config = dict(
    train_examples=39062,
    num_classes=12,
    arch='gmlp',
    am_softmax_scale=16,
    residual_init='zero_last',
    optimizer='soap',
    beta2=0.999,
    beta1=0.9,
    eps=1e-08,
    adamw_lr_other_params=0.00096,
    final_lr_fraction=0.1,
    warmup_steps=3260,
)
Rows from block 6 of a small audio embedding model, named by matrix and row number. Rows with one number belong to one neuron. Each number is 500 + 50 x the weight over its row's rms, rounded and kept within 0 to 999. All counts start at 0. Numbers have three digits each. After the name is the row's rms in percent of the matrix's.
After each neuron's rows are labels from the 100 clips, of 14976, where the neuron reaches its largest size: "top examples" is what is common among them; "loudest band" is the band of the loudest frequency at the time of the peak. Only what is clearly more common there than usual is listed. The data: tunes sung on syllables by a formant synthesiser.
# u: gMLP up (value half) (model.blocks.6.mixer.u.weight, 640x320), inputs 0-106
# v: gMLP up (gate half) (model.blocks.6.mixer.v.weight, 640x320), inputs 0-106
# out: gMLP down (model.blocks.6.mixer.out.weight, 320x640, transposed), outputs 0-106

u.113 081:492533484602527476531520473548460541490459442429372440501483454438520554617553633471528522465536541417454421447491543473513554481554480492484498438453480613474533512544600570569527491503500460538526505509496485479574435488571529524568520518450576570583573553548440431501414446467550520557427477540458538480398448500559497
v.113 081:530499520410531568467424507482541498559485473456459491567557475543405560515481440483486563540589468479604493554423356469484495474418436580542530510547558565435451482473478526527484541436413387428590462410478573474532443477478509538568507503542489418478496487496433558507508644567505439543450443421573468490512526467500469
out.113 070:536500523494432413517602612419488490452533557496528443530473505500515470455496489581538477534468434518598541519435469532456462479412463560503544567552498416572450447509494412522558500501576501518396455574565544517518482535486499549517485492558555518463525524485477479436436554491513467430411492505538452440625509516520490
top examples: the note G
loudest band: 250 to 500 Hz

u.616 106:476486552507494559509473419519464553591449494445464378478520419539547533510470452449414508442548481488518475428483553399552498528461528482445483510514513479544497501538449453496564464485555492433552530416608495441519470474516471512535566532567532550535485479472486406514499533578621462515458481505488497471470513504480511
v.616 106:392516494482641435548551509586551529501534543465458514439422470508510501450536484536417496574518524518551423510535554425514521502442511448493586545513501550509505472456570542518485511573449519480444422599500450535493482520513483596476561516460423502489537519493525465473533468509476502403468524457469451530431556614541588
out.616 109:567630533458494517529622567429573580449538452514489563367511511401499497526499476395541544520412549481450469609472477539494503436525442558410533542432489523462505424427459443506480488431494457586509501440493487499442537564477544436483552498507452411506486474474394458442456522521450427527492538511486560452425506508557520
top examples: the note D; first note: D
loudest band: 250 to 500 Hz

u.564 103:468494534429388555457590544512491521520558558514509518489572512450526496463489465495531509528537423553432506556475472479503489486493426532390489496492437600528471562612587585523524446572421501529481474616463571413503610470452444522486490491492490424470497460410427499448459557512486457520522500532534504569503470526559493
v.564 110:402475482480582497504488496427533444441507467514416497482487561534497578471458427454553502445476460584556509394536486536415496422441531526476440533488558467560454573536519468549436485481421516532523477493503557493410580462546478382549541503463441429491471511425458486574462481544473538482476558481618502484476459530548486
out.564 107:484553537525481510519442523492494571522416580548442502568510466500472430458527471608474575442474519560447516433507501542499526480483475471492497533487484509448463480472462367492500576472559552409541472505557427438474454429509476443542471581423564571482458561532539430519487468511476479584492542460474405552445531508579488
top examples: the note F#; first note: F#
loudest band: 250 to 500 Hz

u.27 111:479532491474508581512464416524527547470444474522500342436577543437504525523501457527427465475514526632462584523504424537524562578521513469460507571464468469550442587525479496381498517559582487479506588469515575534477506453530561484531509512629552554428487454602529479495404438480586500595494508492545446511407516472452529
v.27 106:508527533484574490521576499490440491503556468517543467450458512575384529476535458538483537461385519508498494484447437499601540480509453432475458492465540513471532532550564411501451417489428508489522501528578505493429499438540485477401491427550515457440510484529520503502547551524522444512582617515403478411552534581464495
out.27 139:470472435415425624513515520463508431505491515489448470459487467501530416509498540529546462540421492474536424519462487493526485419536492488451515471497578483437578493465457413538491449474534448529447476484589469501431541551510501505483485499471513532425470448539452489528531511498489519537461454511428558427617543471515468
top examples: the note D; first note: D
loudest band: 250 to 500 Hz

u.234 084:487542471541482563529422540538463449408553374432435563492532457454543514545504480453462449534555482510494506470558395551532567540496403522576466467341518489517530546448561518496464548541446499518447466445538560595465444485447517393438489514401526481539507546528486587536529539501405534459544503524569574465514508508554518
v.234 086:497465493445435529541504478473500491437465505517505427528467497521458551523483465575493565477543404514517349510562449555495502532496497519542585539531577475432467448546501631512468369485512590428466475472422602397511554456386516497401530433497556566532547479607514443455430512505499484541494531484464509443532500497479459
out.234 080:443518421433548512576503554472508568530377510533518487533479498538496474543482512481449518441486462544546622506526517471461482559468507516493449532503452469418505294535408416567597494499555434494513471532438413550540429538525562480554519475524492500441579549513490501428507492460480582440550517471455519463387498593477552
top examples: the note A#; first note: A#
loudest band: 250 to 500 Hz

u.327 114:484451548481395493495456484434485474447501586412507505523463510466579511563511523548469498523408422560440438512484630540544635499508583534536501485509385515463510492554549535542451462485505582448543495450548450407502511526459473470433504428485471433567527536501531470463459551584467510569485411572543446482495403579416435
v.327 124:492506566482577492313521523511503428561472428538543438466498540484509460519526548538348464548459423471491452516476495633570471490501499436507522536507497493499484548502504565487448532533533426466518419452538569535442459602474443557552568387588502461589533412474564468481433517480489502434415564478571436553465481514482494
out.327 117:473534486498439422503496485486515398506590487643446422439442600535501537424477449489510432458545503473522548546490519617471496575579422420464481494503476457506541517402481535566519476421481511477501476576528463535501425496490520421504490496450515477524540444480487541405590462442536432506447547511554538577512518455523488
top examples: the note D#; first note: D#; first note: D
loudest band: 250 to 500 Hz

u.594 119:530421477485504627430483691523586471484536530542436552491590571533499510506531470477544475519467481480560455443542460499565549524524520503459549524552525532456573445482475437494490470504523518497488490466579477500610525501548482548609547437505536556444470414453551483571596557457507535490535535481494508543533407446416508
v.594 107:573564515518415401564479374528428483517505487451400506590514486540503569473423554541517484406516496423481452500397432483545453518509453471488556458559414522540380495595517498540496509516523529484541467579527504582512553499490478458483519556614465508494522603570403444556558468509520432564543439581532470446587565498431569
out.594 129:474528554522505453559546473505521503475503538441547518507521501510499499572396392460468540495490590447489501516446435491538492521571588519507539427448503539550416532494520539416497550492484494556538598505512416562484500532555488498526585508468467474486567516473608484528588472511523522604433373519471535421542460495542455
top examples: the note G#; first note: G#; child-like voice
loudest band: 250 to 500 Hz

u.482 113:471441502525659524516413484455508506486442421490538451454471634523525425472530526564541453504473525480510516500473492552584510491558446494599481506529460680530578449388536498484615478412435541510495418444425489553455426398534536459449435479591526502442522528599498507467400418522545524495549575534504516412479412518502454
v.482 109:529520428488427513528467455480490477466537443453557611442532459491427594543503662533514487472499474560445462424492516498505529482549486472542530515493467513512428557402401513551473495565515442462588431591496442559537526561536512515463488396418432376514429430515489426430661485436489503547516485627452520421484556508511548
out.482 125:438422447509400624528566490520533483489560540497595544438477540574400554603532444556499556513498491501549478532528473445525479536438492435506454434517527482512461585575475496468481459475512492589494468563497428459492517538459363492465471544517383492451476453521553568570622470550507479569429425434395568586544543459445528
top examples: the note C#; first note: C#
loudest band: 250 to 500 Hz

u.129 086:416461488441474619510493567473470514491541525527420506455554493575488528510488601453480526455470534405521516448650551508505501465465412576528556548456534492569490509541496573439517414487477517517462551600487514492474505531543504447475568556547491502512550455466498512508605403550509409483485538507531481491511565363443488
v.129 088:601488606525426514544548549511524494496510379462498565465539562516532491468468521494455434546433531541434489552488490418434551507522482534527550524472545394502517476497529487507430448596457516561477495483488525525532539434640462436572483525449479519518427508504540555648434419539428462584442441534555609553447445479606522
out.129 090:495530478411452537502600484534500545587560550509507405427382441568458434441520548483525497469547487557569525503444539518561493578450490552505539440574367420454368519531524526496466458533481548512560477494495561524489497542515454466473556457507548421425467563508486590545438477414549552478568519485439471519487537517605444
top examples: the note G#
loudest band: 250 to 500 Hz

u.225 107:435546501522635473468500505414542554487452463465513466590443571462500507471457542557453486470545522405516620499478425583495476526524533458434456497510497478468528565460594631458514543487445490486472453523569453462524464534438462497423510552352561513576498522429558558527490514444441434586450495524486494500372448490497581
v.225 113:491570522448525557450518478501496491541448444465501459417426510500443476440497500505446493557543489518586482429439494471514485574626475492579525539467497515462508471583518566571513475521520510508487554498404527485492478504528521399505530528561515554516499532617495520572545482428428399478495452475488511458534504524596528
out.225 105:569551449384440478420589534556412412510528454536454563449537448497453483515592487414547459483391516532553444468639567478581491414471495492502490498539471593510422576568454472492398461512517473588487529446587496586481453459488576555590511554552455507494409436469463497541526549553511497480520477513541534487538559481562536
top examples: the note A#; child-like voice; first note: A
loudest band: 250 to 500 Hz

u.221 120:464464458472408497471460467507600404453569562445544467523504480470461513533458502515565519511517514499504421502476548448492470464487560588541520577511568498434424543431493457528471490408491477418447409554470571404474574489464495479552504568533472426468544556544573508511513477507490556537466482576533476528490552568550503
v.221 118:523455521453503427531598536537468563455525600523433429491495563531403455427439489568478413480433526514568515450472455521443607460569571579451566515474579515504493519490502444573498564486505413514404415512526426443532417460441462459541561490505477498530375502414442422459484575564619551563552554582546544438561493622471528
out.221 156:539442533445509512540467541455510479614514532527497453544526490506537421487471534468552473510500468449414452491490438528557518480467527571502506541560545541617478449499472531432457514450490541457393548553545464480466455416555537416514429465503441500446597469463445456507431483545458486465491615570435437482508480510447582
top examples: the note F; first note: F
loudest band: 250 to 500 Hz

u.622 115:481451563444506452568512548471491508530524540503473503516580565533427484477472490530479573461447628499518515425429538470559530431490513483467554445572452515565566520459554462432522593497409508491490501617527496558475429505568550458475478509452508540472437387524427457443491513546499457456529538476494516460500427522438473
v.622 117:538497528524407514438343494431482513493524487445411414429552506471396480569552528511456463515491625555527582606489523538560515657553442523576559447535532497430573505522455502393589568505539647462481470570474503501535498465506502543560503542507511483519585467494500537528569583401479466495380490536482511461518440468535545
out.622 105:475427358536581543478464574483531454486480508495392435491495477468552380543437470486491445476602501544461529489532364539573538503564452549539502479461469415416512460513486530507580393527573551538465478512580507520546552542465477570682472521506553488554553489485439432548427512435505515543448557440533509505450437534568518
top examples: the note C; first note: C; vowel: /o/
loudest band: 500 to 1000 Hz

u.35 073:429486568524460520547492427443510563488454543522472589469452539536526498522585356383505493487465512452470442489473498485579485463464600524448534574461512502494558526440607475470468441515437553401456460468453512472443366505501506539413517567452547516453578484478418534504456477507431595453555498542597573427451488456455505
v.35 079:504539455488563503516594527575528524505552580543532437503519508411422465526570419557424485516525350520561409515464538411432486474532433448543523580530511542479501509452494471590410485510549501462519450483412537482512500545605517587530531471383477539389455463536553526479452476508476471547502512470510523445465450534442503
out.35 063:430495429450596479392510497555479524462479482402500494476445426481459493499448631574482468479533444509591523535493554456538438480533390495587525409508507407483435501579502490532596544565493472541445518491494484473529511552503456505559507581545452529541490569574492483444484458485489421513529462516482465535559456517528478
top examples: the note D
loudest band: 250 to 500 Hz

u.431 113:498456431585593545534429464460495490562461410491409523508463447499499513394467503528525413427567520582495498575397474501495513516510444490527431603481446472435502511463491473524563377433541550536502546394567445527526486471519613438486477479454469516549558453484469452586471526512554409430565599459477491549487415384514493
v.431 097:503545617477466545579579491432446520576489577510376513387491505485512480510487442578526517537494445536485475534489542549551423434516532551574443528481492522545480536504621429474496577460547459518523528486464493534484599472414490526363428493521576480475464475469463519470480398444504604433524574497464414436541557467482504
out.431 109:545443439466477477425428547425512428459531446463516503455538428475481509594524605512489483588517503537551552461491496445538552474482409423442500468504517464542468518546494606546537476569516444551566549437475512604554537498504451548498497528480534530560428521492505518528525544418508472446432492515566437520563574543414574
top examples: the note C; child-like voice
loudest band: 500 to 1000 Hz

u.99 114:498554466414552460514539529466534465507502550479486536497485498546551462506499392455510545467439444499454508436459516468514465585424463625446426452457435447593483542452495491526459493502562513496439505598397524553498538399493551549516398420528480440553480486531414422498596574502430499522492416510402513556476429490381485
v.99 102:552444491505501533397380525506506492514479544481512517494444634560525512383608534520460493582451513500577575556417454506617486476479543506540468441640508497521571445539435499533563557462543347387452473458643603519488548492550420519539551526608445542484476494482618492440531535507501510455496568512439507554478518450493541
out.99 115:493445524557526482464486517520494429408487507461509438432549436499509615525486504520488509469566451441565526461517432516439492525524492512485500561422335463509455566429549571504439515587436495480564558495570522581456550558549489525550500641537460544524511554524611487602533379501530474491519514541551492452572465502533574
top examples: the note G; first note: G
loudest band: 250 to 500 Hz

u.277 126:456476464514517505521536515498483505473483504450528580527550586528455459519481536456482572538528474529508479499439446378461463512541424540568469490546462398507462468435448454478485481511486525585503479596430482468528532479505534580512504444517430509516548473507545454445460463485526416466600410494490576518476527445458555
v.277 131:534510521529480575510581521450526492505524556601576480467530557568481547443499412454530482495503510498503493587475521493531534504435484479553581580549607529493547547531459410470441502599453565483415567495575563571483490534523487500517477547461499544425494446420577444510518476387475480499478445521480521436578558509479549
out.277 135:516453397521555538307556421548528468484507500565460444529524418509515536487482504493381570487617530547457494522524464506566440463577588514466477563545555535432544456550484650581508575522563430483554451518610543484518488503448542581462503437552535466583515485475520536499484499447482450510484531440474435558509535486407550
top examples: the note B; child-like voice; first note: B
loudest band: 250 to 500 Hz

u.558 110:495466408618408511558548498495541580460369458489481575472399439511586466518462434503470606519566452503522440503477505490505499493518512418538411352493480445544457531459514506398511543509482475509473447452581491449486482486500463504538488566539511476433611534594460449534456505555407511540579499462563548475462542559578491
v.558 104:483411422547444554489532514411460531508521510447447411511436526559648370488542409488487481514606455522373473469487501487541460399547540586504481585556377538535479459468483519480482508452473492529530487479476516489461520387473576492532574530507573506558445449482519420563534504625423574520451497522503564402474525453478471
out.558 106:512511531505473406452494520504507490421491398490489620543490639476435499435621469539528483495523571567501497480490569425493548544438500542569554443539427555567552459552500436552601537514468520502485459511545449390538565542525457547463534530392500521538458359518478624439523514474571438506437521522465546438484482496584483
top examples: the note F#; first note: F#
loudest band: 250 to 500 Hz

u.557 100:498442615568483565477440467509573457534609542452491487448472485603508557491440423513520519510539480436411450510622497482561523492547435495543566490489497589442537540380525481456497492482518505520475484636474514483544493507525559549449519632382486447470571531555482531558554507520476475542483452453520551482560490491455448
v.557 102:432563488521571497507449433513559526482521514482520457459479543522475545510579487557494506559519500533504489543483534468540528562445496505491460557522427483556557416600601402389428456629444490384558459536532565476470522510424481517461487554534559550464502412406476476517545477549540517457521512512473546535394452520434609
out.557 095:437498442529471493522521527459430477474396420529444531581518574519548511495539536542470466538527552493537441520428459480564528584433423493389491542384580510443511440438514478480500497534549450455530546441574561494472549544497497519582479490515498572466428506452512468444580408456473521580543554533436533458481414486553481
top examples: the note C#; first note: C#
loudest band: 250 to 500 Hz

u.202 091:442534525526497491487440483483502538515511476522466470497578434472536542450554519514458509517518544584419514526472507569510535574416537474537500516501463525558460468482602467559459454588524459477597429575592474498593552510461522427437523436477550508458518513613516490491479550464491466595564602493490529489584507419432492
v.202 094:498437516581496452510589492538593582541460478413554492394465436502525344502477526499451450506496473580387558544486459546527512574490576534590519511387461470405463442477438435538518513494626506488489556577518527438421513453534457528482487493444493468497543598565591455437530595496568524460497478491404430532504477543509463
out.202 075:503547481413513600508510552484533559446427474542504502592469503488418529511518480498450475560432478447495544594442477451461498473520418513455597469470509604506544484541536534560497530535610531500494453556456527460481419533520627489521489451560464512541491498415485472511526422458523520472459423511494472488485491492502505
top examples: the note A#; first note: A#; child-like voice
loudest band: 250 to 500 Hz

u.283 127:623540473549416464514537430477481570479461588441540584585490644440539449601527400535570521513454449562538455516497399484495491372431489508514523496497528491578452447493536448597480530530492489402479591438569491478467522506474482566541532563420511513419455530506537440491473590397516488595504591441500554446402451556525465
v.283 118:516545546550523474458554461557542427506562564479529473541546459550492571521489423398424466495516478496426393441433523465548434584449514431430567598475450531494452532424470490579444572545481503460510440534493547475541552517474503451515590453435448467491512512566505469529552442422438458489506513512493510594506563531578568
out.283 124:507621408501454606501556544526539536537540568530469408478548476441430525440443484516475491464562497496504490522505477470454507524587597474520581510461505504470420488531463416510475480605515478414555503497577471515513530453507463477462513515495651561516516458509437551480488523578486431389559530475534463497511550490457444
top examples: the note B; first note: B
loudest band: 250 to 500 Hz

u.590 123:488580560553480506502483485452563422529451504518477577522520528380504473413515468567566616543415521478480490495456554482507526566475403461432454489483430438489553550567463513567379574418498496531491492477478519492491587533466377517469546492577512521481575490456491528452569497447508466364464412464468478482588410449443545
v.590 116:440477477461541571526538472445452473593479532458436487435516457472351533485506519504525492527604589470606504476478494462481447500519532393414504512425440525544432475418474552476484484479471544471496496513475516563456510592550561511530466452515530481437579568562446516548567616517519500579518467528532513480447598535530539
out.590 122:453500525484458463451527523520472524466462510476448445514541432525535444560447494541558529455491500488499541473453471575468505514631528566540545482599566514474477517364544437462462515442468491417460547459473562489478510477496475439485498528585568515442449459554558424568519416556549524504463520514570517533478525514439463
top examples: the note D; first note: D; the note A
loudest band: 500 to 1000 Hz

u.310 078:497586425478545455579458447427535483458482415412528573480534463451544461572459543458534520471446450482477472530408539558388463522543528498600584472519517517413540520543537528552479432552585526558479567488493488482518489408424457444549508579459607561518513472512530479535451485459442438478554518537545495525477559518512486
v.310 077:572450459532507494472480516507464471513547530560414463386467493528452420571532566586611431532498457515457410555380411426567483512536527531498552510380473516485454496481474454474451477527536615538473372445433474631559532454461580559535473481480475450436548495542549522470464502558533544468570448498474422467533504557558444
out.310 061:492496620522527600516543547579472441464540483532506538497494630557474432529543477532375539467493539520553502533509547563495474453582383473469452513424529469451490437470431445518606409496458569455527484538527470529438459535480563509571508458431441583538397511518490530467472527428542535498514547512491582470485466516510541
top examples: the note C#
loudest band: 500 to 1000 Hz

u.426 123:581504453512510561407421505522430610458499468442512493548370472478595493512437539523582484521480543452519543487401469544539418526546433506476492535489570485481493521514475543461593467468557536500484497480469545492447419442458460540621448521486596481545488500423435574502345583499510416539451623490562458581489488442470606
v.426 120:457516545508440518510431548511521583450506493568464537483536506486526568555451393558552454556566559510503562614469563541528516532431583509525431503492611458522526491519465534400526540448463505575447520515522443479525507506512465458540429444401560492492447466545568521443409507429496497527453467493503530528503540476449499
out.426 140:462441611576533468513477429504426507461493418477380466462535485526514489473508525558506491524465548558526576484452586530442534445503478386539535445484474441405588463503520478478577503576513531544485548539521569525431538534432488498578479472475619498466433537534477427500538422450440556439469604457484619574468535397407503
top examples: the note C; first note: C
loudest band: 500 to 1000 Hz

u.506 104:447482518483478489469469441531447512464607448452588524448437528489506511561498498517551512463541345428392423505500548464513509487472463458454519672475523575473491475475514538419447541520564589479503496502519468495565541477537479471506472543413493381400433486494479527503459511581513559466458485532483570558469488426434455
v.506 100:546583489543528361519512565579535531545566568545524511564508434392449425542466496541466469511511500531485470527520503574458493430602482454491443539489458497468536455487470438518544520513477514447448520493459467516512460464548442488451395419445406502516478533418483497482531460559532510511514549436461462429493495508518541
out.506 099:563515461427541525491454475533419479535422514477446573527568439555507533522512435457537517564557481421538582483505535438550449557508512459492520554508439463578428499518559487462408563413459513477470452567522497583413426532562511475468512457438489498425518536529471525585415446438586483497609545527434488413463622464478535
top examples: the note B; first note: B
loudest band: 250 to 500 Hz

u.606 078:449480456496445476508537499600561505453455526587429440435591527417608519577483550486450519490475453513411477485549591422544475497444497461451451517424471392503549588580443459487523463436467455548488452438522528446574499538520482485503502484591488501482404562484553437563472560418490498496463514559510453563512469522527429
v.606 079:452360478490524468532521540500530575550550600478387499589521490521555465431495479497465403550479612578519500524387507384481494457539478512459508486520496426506454553462509566542559525506318501449502495473509534497521545475549447465471477448444540524455486566420432533604456522567467557520497530498436426488516553503511528
out.606 080:389419474541532486468463573470490493545506450417495463504484517482547495430549483492434528475543497409494560522407432493509480452534488460473576457551555443547513466521518547550467547569541409547419518381497559480475508424479487436501495487515584528530605525499551561375558576573575460443582567489596475509512494437489557
top examples: the note D; first note: D
loudest band: 250 to 500 Hz

u.268 075:481603540500557495517499524494577523556533430398499486515527565520578562471549450492460548398462592458461515474480533515557403520499461507572614524537456557541608506466506533472471523479502583464583459639523462498496488535510484371538508511438444551496571474501575500605458485503475466483538521483493493462566565459436610
v.268 083:485400520534439556450482479509466460538522537464516449541472511584506537479493553494373498498491499484506439631559475435530606461408493527412493513499532545521434538516551541535564526618445657455534489504454465449418524540477473505476424458437396498556469526476500510520475544626523465493485499548398485439547465538541567
out.268 065:497468449470520539506499529575520496554525522540579465494490508512446507527454469505533421415485534522504468550428470503481456549497503417412488514450538491480406477525554489504507569550473451527560467489591473520565467461544473551482464494479433491511512559457496547368509542508489588584526544533459467441408578424577420
top examples: the note A#
loudest band: 250 to 500 Hz

u.303 085:632458512493478465463535495478535548499582462515466480427425468545445424586540452541510522539518589527525430502484458570487482449557471519460546514464489556476605462523520645471446428595440465413482518506448498510489390567404503409500509489455563497494497465448445533532418445532465496448473459485585491527580587522489607
v.303 085:539540556481473418531553474477431515496501463487535460502476506486485419552613439476483482588605596480461597475458597545509550528403496573447449508439502477463545532484496546410502492506435523580442474505521562428533515558494517650515553481502515511554451434422535537517547604571477506516457476487520555460489543585492436
out.303 071:440428490478586492462425459521472486527440390540437512523443554457424493471502578513578442459477414483414397464524619461453517458459419447509535505514479466458543541491550448412513559411575509493558559525537524547469499408514472498531494552466560541432546506442535511422486576397510439540581547555447503374489451500520501
top examples: the note C
loudest band: 250 to 500 Hz

u.559 085:447525492577473539511454502449545463528450487430489592460415476489462530421523506399546545436568494380531476473445452463515544528533465431483526495516520621531478532492501478397546490510576543533492447550564526521542514493448487526378515541490522472485578580454495555454504463534521542526489644406477534509527446490586560
v.559 088:546616581522538497584528562517478433462559521502468425511508412404512415545449471548475448530410458462506481425479507489489533455442399480469481488432591577514555527403439478542504465495552531456511538540539438474492528454504431481494521506441479582486599561558391457455510498497491514446467431567441486485588525482506469
out.559 071:485528491367451470485573431529484506394503502487531495555489445488540534493531476563544436470465396522471547538475562503425500480566543492583403460506341495436568513523509508514527473551453476453497470392522550512540420528505517448531487493433589495449511506588532496521541610515555429439444498628520621509471470593517485
top examples: the note A#; first note: A#
loudest band: 250 to 500 Hz

u.524 095:600526522517483424575565540481529583512466440544618594535475533470519536476502493515424510578479512484476557506574519565534451430523398563509510436468522437457512515533457516465516586502638469485526497592537543451595517452533522541522423467448524510383493541507588534394536551581459571429576478437551524484514479530492516
v.524 098:568576417442477423528504508567569459588450379548434610606414428558592445564485455552506475505590445564573432424430454588468588498601451525479430506500524469546537420491499544525481534494529461516360613486515493474544476484454484545509537564509553521463521493374532517578529491528503434502497497546591579579487556509488483
out.524 097:471564435466528539396504499533543522458495506499489471499504518530502472511592466559577462432447505459520494404430506536576439593498516501570499526560577551577429488469573484452454424453439443488492443477479504521415342486444423448455489421493582434553477508418482456607499548473541553427495462464489517521485420470472479
top examples: the note A#; first note: A#
loudest band: 250 to 500 Hz

u.511 105:467546603448475407432495500598419532397477549567469437519466452510506498506479505439404485468477501521471485386482524508495429542465478487501565496554500571483448563427526562488443533557507503511500562463526525528487455588518520500553502419474428528552422555533495557489505557512470455453493452498493494516550555411518445
v.511 105:565503419531400454521446515525534508531526528490437527602413372514609530472523478463447525511492402401503462569498485511508551407532463523434630434452535442483470420521424509481541530479385463454536550500490416496570431448472576477455568440537471508568543509544512429437493525566559546554464363533498577452530528507493479
out.511 093:516524507541510537476539556437513473496580473603590515516520427535446557533476503564499540623447532433431527513424382565458541492516490563402419562455541528565542426540568569392549467521490539488438446539384480395521433457550442468474492341472516505529589445543533459491431545585502438502496465439482498577454581508462509
top examples: the note F; first note: F
loudest band: 250 to 500 Hz

u.154 100:521592492572468456590504497453536498516530510518518454452446503494394505558488492544535486364562505500494461555529472550484478374539487546514509438501521629492492434516517521506521440520415453488441467526548495449430530526512533499464496540591570444465383484546414489526344513504508581530504456479603554418445553519556489
v.154 099:463537546463485412459491422547425515523399560478460537471608575525477518564507508496441573559442491395545508565538580399525539574545637409512536467570501456497549409489419539485388538512473464481464562486474494530509565528581444555501474418506532584517445544462572500504523453532440576491468472486567562408464573459586508
out.154 094:546545552455546610481497512549546450477401509456441521493570543489568542693519512466500512485448465474564493668503394534553555544472455479485550539398461589458484564501445454563476500517600470465434489554513490464525505449475484548518446539567492506484454496448510460528600409499481463487515524492483443500517417557544482
top examples: the note F#; first note: F#
loudest band: 250 to 500 Hz

u.575 116:478455506530527513507524453454463492456575573583489446442430511570474538495616471542530417501540519459470496393441489476547504504501509489448497454436523490412520503426572506534482512539484481510464499593434516538399386574540413594518478517472529389501557529572552528541562489483493545498427444507532450423528412571567433
v.575 113:507460514437466574505423479461580455444558517520467465477603505423535458499429536477556542545529487531480494484500475462637516607524546547585431503453466525478487477390504541448459523445468527502469491428538518447516541400439509393509527519513448479477379438513586493622531456494509555584469527506499455472562492469542414
out.575 123:501507475494397531492472489508514563439453485465470479556506566410414477467497493461574492461578609545491510418516541528383515475607412430510549508445509527400495513574586490468426488459512497505438479518538470422435510617562546471497526435558617545549528504554520565500532505462515485524510558466512560526469541495570458
top examples: the note D; first note: D; the note A
loudest band: 250 to 500 Hz

u.184 098:488624518432565551647453555608504497513530475493535438516368492515498481558525405613501477393506586478573504463555464452522506413591461453460471530493545514569496493537478508524531543505340405395519556466590481413452503562452501540528447468481545554488563450516482479507525514519459507496460490530544580492548510492392463
v.184 091:465516418550405516440473418597548420392527474415494511496424484544595532539556517448458523566491500471411542487505471502544529544376454531385469445530444526462494542481458572491449547455521579592523470563548544506529452520563498481416448490512517488492489511494533439466522493434553462466474428530479480446563431532419565
out.184 086:465533604524535523423437495415513566509540576479445480439537439518523506516479549471589477575461493535494490550475425484460488466477507453437532663494497519477526498489455491489601490474441483484477502497473445467507486477439475578481420541487424488466426548400574568599494406437475598520539542495465538508429437455554530
top examples: the note B
loudest band: 250 to 500 Hz